A small multi-label image tagger, trained from scratch.
Training: normuon at rate 0.016, 14700 steps.
Data: trained on reaction-diffusion patterns (Gray-Scott), 47500 training examples, 39.6 epochs.
Rows from block 5 of a small multi-label image tagger, named by matrix and row number. Rows with one number belong to one neuron. Each number is 128 + 32 x the weight over its row's rms, rounded and kept within 0 to 255. All counts start at 0. Numbers have three digits each.
After each neuron's rows are labels from the 100 images, of 14976, where the neuron reaches its largest size: "colour at peak" is the nearest of a few named colours to the mean colour under the peak. Only what is clearly more common there than usual is listed. The data: reaction-diffusion patterns (Gray-Scott).
# gate: MLP gate (model.blocks.5.mlp.gate.weight, 768x384), inputs 0-191
# fc1: MLP up (model.blocks.5.mlp.fc1.weight, 768x384), inputs 0-191
# fc2: MLP down (model.blocks.5.mlp.fc2.weight, 384x768, transposed), outputs 0-191

gate.491:178118136131155180088140119136073117163098108165100051120121136110144121109190116195193103130157180142134140145145135130197144092115106045111143173162145121094137109170077104070100097110130118090129139148096165154152143049135101088114066180121160106191161162160111137073041178127141142101153154167083132130149139118102150104091164104098113143170095130127139092084146069098140134141125154119102051162146148115129146069134145118139115106148116095119119095172106128142155173092079132151119119119197094121107140105154150134231113126121134103111119114117129146150124115174125088111
fc1.491:156092161163158128102097114172108156137081144181075053081114145076113137140112088093104125119126113171094174181154123096139122094123121107096105142120100102139123080140104114106129111044107088073139164143145174163149125135094116055110105107131090155195134157175159106119063176033154142160126160080130079111095115137094120152114147096157203138187112134133153117176123070082121068124056155103132129135116157159077134089194157095125125106155141150070181091142151175126161184125110103122167169129132191119125151110165153079153140107141102125106136060124142115093116157164156128113
fc2.491:109117079119118114164150163073192062101173082115150136184154071098126139122146143158112078172110068074151083091119071136115129131122152140137127157079095083159088119101186156121158166122101112090101161134106149092170156116158122117059112129060126177068151108150119061102148159215141100128148135149161112101159119178187135123120144118110108160103108131192208141140108076106134098158190107153114125134121176183119157158075153182185127128119159158165151071127090072081191147155142139082155105142156070131130123157126081121101083122151171185096075065119079113147131135108101087168
colour at peak: grey

gate.347:161208166107083109116123161189093120130074147164111128108103150168100174106148117081096068091192168106160126180161203158114147124102123078065153113128149132113113106143137110151114130158217143119099109161123132116126189139104136083198133138152172074146123138149164129180147114122145154202109086082107137149136101154105159143115178184106074119124134142144136116143109159147094157203184107136174121103082126074174140131156118114120074102140173084120164096150054108125000159128161117120139116071114084100145122095139123130114128126102115145190146173132164100152098102097150115163
fc1.347:128137163145110116071087131217198120117161108137115178151122169163128132130095136138084143091139106186151047137138141099152121148170137134097208139117137117096139159137150119114142123117153152100140138162114153143109155136097133091074143159104132120107143138118173212127130143093073168155094119120147142051110107168109104126130146127126110118127095127098156158160171176125131101098096156151138121150146130156100176194111038141112121159152123107119144090154163141093121057100117152124141099125157097055106122096148080111122109149129160056142118093118127112119059109077150155109
fc2.347:106120114092104170145178124105102086109093103154136161119076115074131107088138151141182060112071185118164093105120135173137162109122101157171117051138106078119131169067080147174103163098130175189134113146114119070137137141174098146161127085085171089170104104112160118143109097127127105084193121175088111200066101163111147080127135147145152172099220169133084139085085134150106160117070150084165151184133083091166152094051150140142139092075124097171134143094140127100144162143113071120138132119137139134111153154172144135113125202160171159142150152101086114191128112112080120145
colour at peak: pink

gate.180:098190112143151124157105131127137125115134143089108117117154118076196068117123136137130114173066119120149090130083135079121093100100178123098158107093072124115118088143163105143120090161049148098115180112127163141144104154156100105134128213106139145157077140135127150104151044129081062086081126138146137093152155141112139192168157124140116130110095118183182128107085133149133172138090125125112103123096221154086102190070173123126180159135123183137149079127142120117190130111119102105107082152122169119097111149133183143100140175168158169161142161146184096099128210132156066113
fc1.180:111065116114219142138095128176119126174113120129120138144162102138110072156101134157112120123140105102124116097111135093142142135087139120170118138126099136130100222158141107126087092055121118122100136130116119114128143163110148145059123097156207192125139058114180114115133126154096163116118142144144146136106107127172133116158169126097137224120201082060123186114114097116146132046113109181158129115050119123141098095119143115162073070162125123127150164097165104075146120070151142131110118068075158145096088117133137113153093116130141073096146081125112122138134139151160084161
fc2.180:137136114134082080142152111097143121178109129191133153099162141120132149158160153101170142172161132118118137106121130109130176135171088210186121085154113110094118189157187106104151196090130104124106140143083130076136185116131220154125215102082121112121092131180069119147128094160150055112129173149109127119130119107123138154119068128108123088118096161152135128128069105130147179172141126138080124183105112105162170108142077171070091097056140148170094114134177176098082112149127137116062135074137122097126117176178106159135177088114152092134088111118194088073166084234060089151
colour at peak: grey

gate.416:148132103098082116159152103132079093167138129153164097072154145098180122120141166121180113163199140160113078105120103150110133112118144106141119066154101110112143116194127117152093123126164089087136121197099094105142094129138141175145126101133126120147105156121052179151081071093125153121135162091117131182131099103074143088159170161211102104104143142098158091081093115087080112106120107122133157170116126172158128106131085066094071073157129111168125185127117083135194073058163142131135131143200117111177097086187094135176147138189145171127081084118129097108140138072152168135
fc1.416:116107141107091092192112199187156126075144077135124155148142111109145122113107105183181064114061117157117082107120131118125088159127114095144111150082112150167129095117123131075105118155124105076108163110149143144161102153091072097152142153095123156090177150132097109162168112164124077123101122183130104071173114149109093149145106091145118162146122112082104144157079120156119146168106165139072094145172113134078112109141141109148158121094109144100187166158164098203120154188095133136130120103115145157098106143114081192121131151103100156131122164171125134165139137165114110157
fc2.416:106149116129165145138141107136136174103103128178203147073147172117128189086157109089127138109158086118160190049141124185135095102194136192119111116140149190138079086111133121138101175124104118117110117073104138062124087124100156166123178134147110137100099110121176085153134112130065132129118161190130135134162068175120159141099134144120107091175060091121151118128154129181094167085124121133154104062142056171114108157124106128145166185136199047114133153146202162114098100186113129163132115113135132106118088154121139135111144156148088092166072124109173065141147128198149145115
colour at peak: grey

gate.216:139171111144191157139137109150123049154093109105137113169149147118183143113165141108131163097207136132087104125105115099122117144112091143052109154193139105064155132066082124012145061147155160119163164173103165170092075103149142152136096163193114123079136108147125120169156074124181120100165191121182177104157143118117114111149149138068041128102141114122105189149160174172156088101103139143139145102114135128172131113112161121101175170160132156135151178134152146089062110157177098082088079180116123108134108109200162125145121161128160140159130075135117154070096172130139164143
fc1.216:100106114165120150162135136149156124131136134099135106150122142124142135098057167138177159167040148107137095138127151084142123162131162154103073171117195083128115059206209120159120166161169154192157133064147176103139117147109111114140167047175158143163122161130113115085051091153143139152099157122068163133108153122115104134082095066135138149117187062127132104199135120138136111106166232117125110157168184134120094104140054142151133075125193079132120146141127117123120110137117119119145132108177144141141077190113117098115084091114078145106202096177163127082157137111179136074
fc2.216:106110139078164111207208139132145093147079133112141093090099055060137049144131143145094150143163098173137072094129141162064155148096150104124120075138088102164152115202145071142104146155099125177123150142108120094108106081166050140116133154126073098092165105120139162149123111148150155110082119140139173064133132109114178134126170157134170136089147163182122156098087193193104115127131112123126178171138108088150120096172153138172165139170123084176141208155082090109092133105164131081181084133098112111146100114117138128113119108083159074137163056131103038140170103103148070089
colour at peak: grey

gate.77:072129135112152066109133125129174183152174151112184075140061141181172098117093124120124095136228161143139161095096098150130092151172103106121096119112145077132123105132184162119117132100133154109135128160108110152107105112120138134122133158126167126159098138156122124086107140104095161141132077096104122149129136138120137084147124131125096105122119117152133155118151067111131116151100118152182107123146172157198163160181166128141122100126150170092186170165087150118149127154105167067069129104146119170124117129181102107062132151172106127150170069130150045096141112145112062088
fc1.77:155161085089144103107156189085137087158102114146111119168122072147170162109140121181103057149126146122148140153114136108098142165068165137132045168144123100114065134138078094132148132124131138157135135131104140186137153105079108123099160194089087111123103110213155141144095123097138045150128163074150150139119161131135054098085103093141143124101138120140128147171093118160123132159143084115105168104157074090132134145079183156203165142096108187079161151124154124133104122147141133161129147136101145100154102121096153142107143154149168127073064092159125122157143121126208140077
fc2.77:113149127095177163138145085119138119108081145097087111129122137138193119186197164112125107148089089116127122138131136114116106143105135104120140141106066137191101115163162135182136099107132178141123088132104138153071144137118189174176105131238108072109136106130137115114097116120126148131105092153094147109121147072114176121201150164157120091082146144141108083136107196124155111121151078105167153158154137145130145092132103131118165081136118140173139135094181111105184126153085167089124136140180124161105069140176129105131095113094176132118171069138121127086085134132076114057
colour at peak: black

gate.724:104108112110089108078089084161170111145138042174099095119076114111130196060190182129127154225147083144085114146117123161140158126113113160112036112164129147102102142156077166206135120150159094141127164159115106208192121100133148074128159153161140148100099160088119165144158162114162101097147163116042128117148120091151060158220107123160152126101103119120169123110185132131093126072153153158176148130137119079114159093156142168107116086079145170092145142143160110133143179153170112124134100108156094097122146081138118125116184147155097110136164135151147201109168171143132112076
fc1.724:102157132136092121122138154120144121065118143099188134135146108156125162085133126086166152139113167141133123151139086088182075105112127094128120057125125154181153115148166144085108141107166109093137123133122182187082179149170104127149130137096143134119178186117105147146159123108107080115115145153220127116098096092123134151107154157107144156139140139097134120133193089105181107099129162093182182175104136167209187125124189081008197107144105134133183108107103077109154135117109096099128158147112155133124090128116115059094101156114121124123128187125128118069158120072169104092
fc2.724:210185183157126136161088099162125121106092123058098093130151150137132114159123199102167157113129101121122086132085099119152113198126147143092177173119144097102101130154131145137179110179104162209149109128035108158126191081089139166101180128168073090092163054109102138152124124096110124129148080116129180146094132137088107135135073165120103150134134155094104129137100176100072147129113123105089166145169137083144095099072119108076120086141117129158090073033123134158139140135124148172106070119123099113121136077126088105169151052106066076104145127161130149129144136128088151190
colour at peak: black

gate.367:157103141115090128124134079083109113147114096137131152151125167090111121129149094118087082147089129067165175089126114073168144118098105147134141135103168111086130116161109173120103167131125115088086179116161133096153151132057088142172168112057158115150101132149145180105147131099138119117087156125118130129164132122163075120116094173144074127129131105114191154087147132080092140099127113181068147120113106136144123146132133114168111153130138119201119123139124174142117152208100058137096061111151132147066169134149102149082141174114133130178082117100168121118080099134162181146
fc1.367:101154179108155121219098130154113133167162116108147165130134093130137097081102165151129148121184196127106098092167097163093120186147136114136117114088113117162058171150120094110171148161173118128112087147135111128064085107107154067151045136133136125117082159153128152146126125123123131128179120149126149167182141102131133139178102100154156091105104167068143170150118102133181130115165117070161153149149128194154091148095168092113112181077111108071146173142156104097149139115092146131133095144112155152163160138129178146143084098148136044048124159145185114113106154103129066064
fc2.367:103082138122124142129099126170138108108176096168127095123133077095115132080125100149099094187081116149151117104127092181135130131099112144109169169064130125185123172127112154158089144104125126152114159081150092181065196195108136103095145054093149134070196154158170125118120099113152171115198101105121136117169115111114187150099154132141090156061089115158133080113143169120117115172193145167115123110195147094090135179151126115191092103117095174088104096141123129075154097104094143121112144131168094181156196114150122116156156130131125138163218096157084182122160139126160096147
colour at peak: black

gate.761:069131149086168137182122172132147232080076150117091153118142105141132109143100170114124139103180124112111168163103117040122155161183147116153090127106133070124111172125124117070151129114205139103113078144151158131158161091108147135080105092071089168117094125132151124080181087123135149143086115104134159158116095095137155136146221137152134136126126135132081119079137099141142126114082171145198115143140115174104070162190142141090139143126136119054123096211101118127117102193171106137143148107112127159180118135071081133142075075131135111140187156081101169165122126113133164099
fc1.761:126132163087152082138123138111106201090162134155124084090095061146124106145089115103103117101169122101107142116140115095159129104141142123138122145133104107038146142143136146093130130116155154149137077107112135096170126122174140125121101093106136153119122102128113141059093129107080122177127108138156120127133116034142161144132203150185091141120105116118055160066146092085128126126151118115148142123126185195132165194135171163099127053101137111104136062161185088089086098167122119105135104124102078103153101111102147121154075139107097110104151127136158126153193095119142182102
fc2.761:098147132090116175204061170137113135166139117102107085143128119163140109134150087104137184121170147080114120149141130149156094168127158097117160134157090151134142159050169180127112104159122168116138135194136119084090050138156095093136089071150119148173178122158151103141127165184118190166056128106100049101109154172181139086170116114121107151131140115174150084118147103150081126123125182140148133118116085150158101108170127090088140117154184120111131135140152118162124104133162069194127136097111098090145131094127148144179102148127171107104064195154174132130169131136109110150
colour at peak: pink

gate.509:121164144174085133132112191082127113134113150170128135098109152179100097161119167124109135112173057131158142178155135133136118132196165116153104119094109131070100118105126146141149142091177142184113103157136088159128187140183142089184148103087126161137185065115071113109104049099127130116130109126160133159154117077119141097203170166132110116102137124135164147113155170093144134161117057129193072149148129148184163071098106143096071127075089097047105104119116109176126174122135132130156117175158131167130107125156067103125133146128134132083139118137124105126145164149112125151
fc1.509:109160138119125175080117182080146147164123089136143193141110171128121189144140157115135161109115066174123209182103145177173124129138155122102102116089119146155085188116117160162133141118135179157157096134157181155095151096108153140126126114128059064103174093123118111155091120153194106059122083149090160115103162016055152122186112138115092127115082123099107127094146116129100187135121126118163129184157188081110124148135134149071043142165148152125103093098161103092162128170110122106114117148163110097073062102142105127142139145142125107134112196140088120143138137119171101175
fc2.509:121162127198139121072074190185110158110117143165148146177118128158105122141139129090101156158124098104100071134099109131128131105121176150106083121104127102103083111124134099122156097115090116086117105110117172135105126137033144186092118158110185086089159159073168186108140110138079124194160125128142139132120077070117136174080137114123130063168158104161190140139131112113145122146098105162122132148097098158169147119082132137105119136156138157232116174121120199074115149105099168139162090154150132143129148115092118154163127127111093143190094078130146136093101117160159100180
colour at peak: black